Rows from block 6 of the image encoder of a small contrastive image-text model, named by matrix and row number. Rows with one number belong to one channel. Each number is 128 + 24 x the weight over its row's rms, rounded and kept within 0 to 255. All counts start at 0. Numbers have three digits each.
After each channel's rows are labels from the 100 images, of 14976, where the channel reaches its highest value: "strongest on" is what is common among them; "peak on" is the class under the peak. Only what is clearly more common there than usual is listed. The data: made-up ball-and-stick molecule models.
# p10: first pointwise conv (encoder.blocks.6.p1.0.weight, 128x128x1x1), inputs 0-31
# p20: second pointwise conv (encoder.blocks.6.p2.0.weight, 128x128x1x1, transposed), outputs 0-31

p10.115:100156114134130140162110105131131157120120131150111122124112115148106130083137107126171127103112
p20.115:151114063121108108170185097161120158130210133120100081127090078124111120127128090108093089092139
strongest on: purple ball; small balls on sticks; balls: ten
peak on: purple ball; red ball

p10.117:157140072124117088129156107168120123106118144117106159128135150123140129155125205126113147138117
p20.117:149103123151121139103154134122118078130119110150139117131140109148123137118111110105109103137163
strongest on: space-filling
peak on: yellow ball

p10.44:141145128142132158167118135074131132135131139162134151135099126111181135149105168153111124095139
p20.44:122168140117153119133115106117151135105142129084133130108131094151146130132151115135096093145150
strongest on: balls: twelve
peak on: grey ball

p10.34:129141135108096135066106133131123138134119099114190124122147153171096126137162111113089159135107
p20.34:147079126133120107155082138154087094130136132097103166103084118134124100121137110137127143128155
strongest on: balls: eleven
peak on: orange ball

p10.46:118123110166132165110153062105156122110108110160205113175088145177121119063129153102126116129108
p20.46:117132139115118158152099138174136114143106092119186141116091115163113150144180152164115139122133
strongest on: space-filling; balls: twelve; balls: ten
peak on: red ball; green ball

p10.105:117114088145162183101114112120170093105128158125144132125086150121120115139110112121105120105123
p20.105:126121088123133162122148067136099152130147104091126142106136151110122089117126126105137132131123
strongest on: purple ball; orange ball
peak on: purple ball; orange ball

p10.49:172113105107113157095153145112108156154097132135124120109137141147124130164114196090096131135128
p20.49:126138171146131105134101136100151083121141145150117128145132148116125149112110128113146164162154
strongest on: green ball; balls: twelve
peak on: green ball

p10.58:079124135144123147138146255133123132138134143138102131149139114120118117038123105136119111142130
p20.58:130122138122127120120073131139131134146124137133131126132120124140116057160130129134125130135116
strongest on: blue ball; small balls on sticks; balls: twelve; balls: eleven
peak on: blue ball

p10.127:227117107141125159097108116152128132145127094139128145125128139128126119089135106144142137145128
p20.127:135160132160120132137125097082128122139109132151107134139132159133143090129124190096130121137155
strongest on: blue ball; space-filling
peak on: blue ball

p10.74:114126118127204114106120141123111137100120123129120133114130232130107115148127118142109108103131
p20.74:222121116121132125123154092126122132070133129115119132118138113122124133123130135146131122131128
strongest on: green ball; balls: twelve; balls: eleven
peak on: green ball

p10.2:082105104162166097112115108143106122175112106155143134119129134130128108143143166129137106120114
p20.2:131135109162139169134142113105097103115109131134139156125092140139099117087123131106103072181135
strongest on: balls: twelve
peak on: red ball

p10.17:114138148150117122135119117117159119116127148119136163111128108125158097165128092135147136120130
p20.17:131139101152142102098152121169134162156114179139123141106119146142157115096100114124090074155132
strongest on: dark backdrop
peak on: grey ball

p10.76:134152105132128136122148156104156160176097092155135118136138152105136064141128129072204135100107
p20.76:079103132098104116105100163142134160149102117177173151077135149118181133157179175157140126153157
strongest on: blue ball
peak on: blue ball

p10.14:152148152147093154100152122147132128134146148130103147098182132164137121158110156106148189114161
p20.14:102162153145094122132140161089145111122149153116140133130126106122133119136118191146138122137159
strongest on: branched
peak on: stick

p10.96:108149087129115124096134104143184135126139131074137075121105167106150134165132110098092143119135
p20.96:125154126116128153134089151129122126111127136135108146098116134119196115099123111158104170104091
strongest on: balls: twelve
peak on: white ball

p10.27:139149136134147105126173120123149104113170157099112139131144112111100108166140133106137111172099
p20.27:144166125114157127093144159147146123127079180132128103142127139154114096166124168097161144092182
strongest on: small balls on sticks; balls: twelve
peak on: stick

p10.55:137130122149136132117078101161120137119157150130109118108081117143122092127151154156062131112152
p20.55:124115159081147133171174102091116133121112131120135095128142115136114128153186131131112071148140
strongest on: space-filling; green ball; balls: five
peak on: green ball

p10.84:174125130120138067154131123107114139150117111164166107155157144162120114138196101091142138164165
p20.84:089115098166095127127150145113167122136161134151126110094130150113113140118141146096128138126125
strongest on: yellow ball
peak on: yellow ball

p10.119:128122141124147133144167115128165122215142121120147170146112114109151177137105104153091128088133
p20.119:098119192148117105107170131120135123136152076115109140089120124088120083167151145134121104119111
strongest on: orange ball
peak on: orange ball

p10.26:149130106153092147111130099129140147121100152153193136137134141131130130095115148140137133127121
p20.26:166093121103127150147130113161144162128098129139119122089136122105131128141120137130141093135130
strongest on: space-filling; green ball; balls: twelve
peak on: red ball

p10.33:174125112137072102106155116139140121128141132169167082155151134095085163125123108144143149095114
p20.33:089104121142150120110132133147131104105103147126132116160114117092142094164146131116168124129116
strongest on: green ball; balls: twelve
peak on: green ball

p10.68:132124157147164106153114145128136096131118134115109122101180122140123139138106127161095182083128
p20.68:124139103131157120121125156117101099125109157142088126072120156104121111106157133103136166151127
strongest on: blue ball; space-filling; balls: four
peak on: blue ball

p10.29:181145143124116139182127118142150128138125153087130174139125143120142100150110102156134158150151
p20.29:146131068149145146174134131125137120121110119153137101120131166106173169086143149126086071092127
strongest on: yellow ball; balls: five
peak on: yellow ball

p10.16:097106120179125122103125133123121169173142140135137121125168162146141128126127151125193075119104
p20.16:071149126092154130083096101140141126176112136171138124141147148146164143124123111122114090128123
strongest on: yellow ball; balls: twelve
peak on: yellow ball

p10.1:133139116160086154146092123117121103133109100142131142106116124129107101095119139118201093157165
p20.1:042092168168140129137110158127124119143118155139084145127145148121152126138128157107143087112145
strongest on: yellow ball; balls: twelve
peak on: yellow ball

p10.41:106116164172130173134130130113130170091181150156153122131136114149092136162153132146152140143123
p20.41:132061120137117077119113113105123158115105103120126139086092137136117137164123119128111128160132
strongest on: small balls on sticks
peak on: stick

p10.23:106116110106141116154113117128173164119104150158124099096116164165108130186121109135082136133149
p20.23:107148137107114106140131140179145120116096107141153131142138131081014139146147130157144140155105
strongest on: space-filling
peak on: white ball

p10.51:105109139140192092127203121129136134102131098117161080093157098130110122119161123144134134121164
p20.51:114139129117152169148081144155143131099155115095091161132097127139124101153097131152113131094115
strongest on: space-filling; balls: three; balls: four
peak on: grey ball

p10.114:122132132182149105119137108108099130122146091149112150138157108099128127132136120074109109132133
p20.114:122097110109096167108149153134101109118140076159170129069130150126151130122142103126149131114115
strongest on: space-filling
peak on: white ball

p10.95:154161094152138142150121129142142178115103198163122131121098132149117140158136117118137096102104
p20.95:121147142138113135132100136119123113156125164107123100149109129212181128141163138133116103122125
strongest on: balls: eleven; balls: twelve
peak on: white ball

p10.45:182158107128122106125147203120125124091112110130142101144114114079126099145139141133134099123132
p20.45:137113104137128165153147125138138124145155097176133143105134121126161131151155158106195115107101
strongest on: blue ball; space-filling; balls: twelve
peak on: blue ball

p10.116:167121148109173151138147119096156120116110113148149152129115119165137161117136091114142104166134
p20.116:097162160156142153133166120100099146097116118113122104136120087140117131139110142111136134150128
strongest on: branched
peak on: grey ball

p10.28:139134109109127125107162108124191144133083107151113131144166109191129089142113093153136123170160
p20.28:154106116074104130082137147130086038135156120155154108139124125165136122097129147110137134118126
strongest on: small balls on sticks; yellow ball; balls: twelve; balls: eleven
peak on: yellow ball

p10.124:187139115145105128151088149148113136154139123180109170115095166139141134095130144134127145138098
p20.124:138162147106182106122103116160131119159125130107135111127110112170106094140131063120128112114093
strongest on: yellow ball; small balls on sticks
peak on: yellow ball; red ball

p10.30:137137173121112122102119108115168141134115131158111077118131144083128140127095133140112167160111
p20.30:150113081089156122133097133141160079123129133131119135114123155138113145141150102115136115134137
strongest on: yellow ball; space-filling
peak on: yellow ball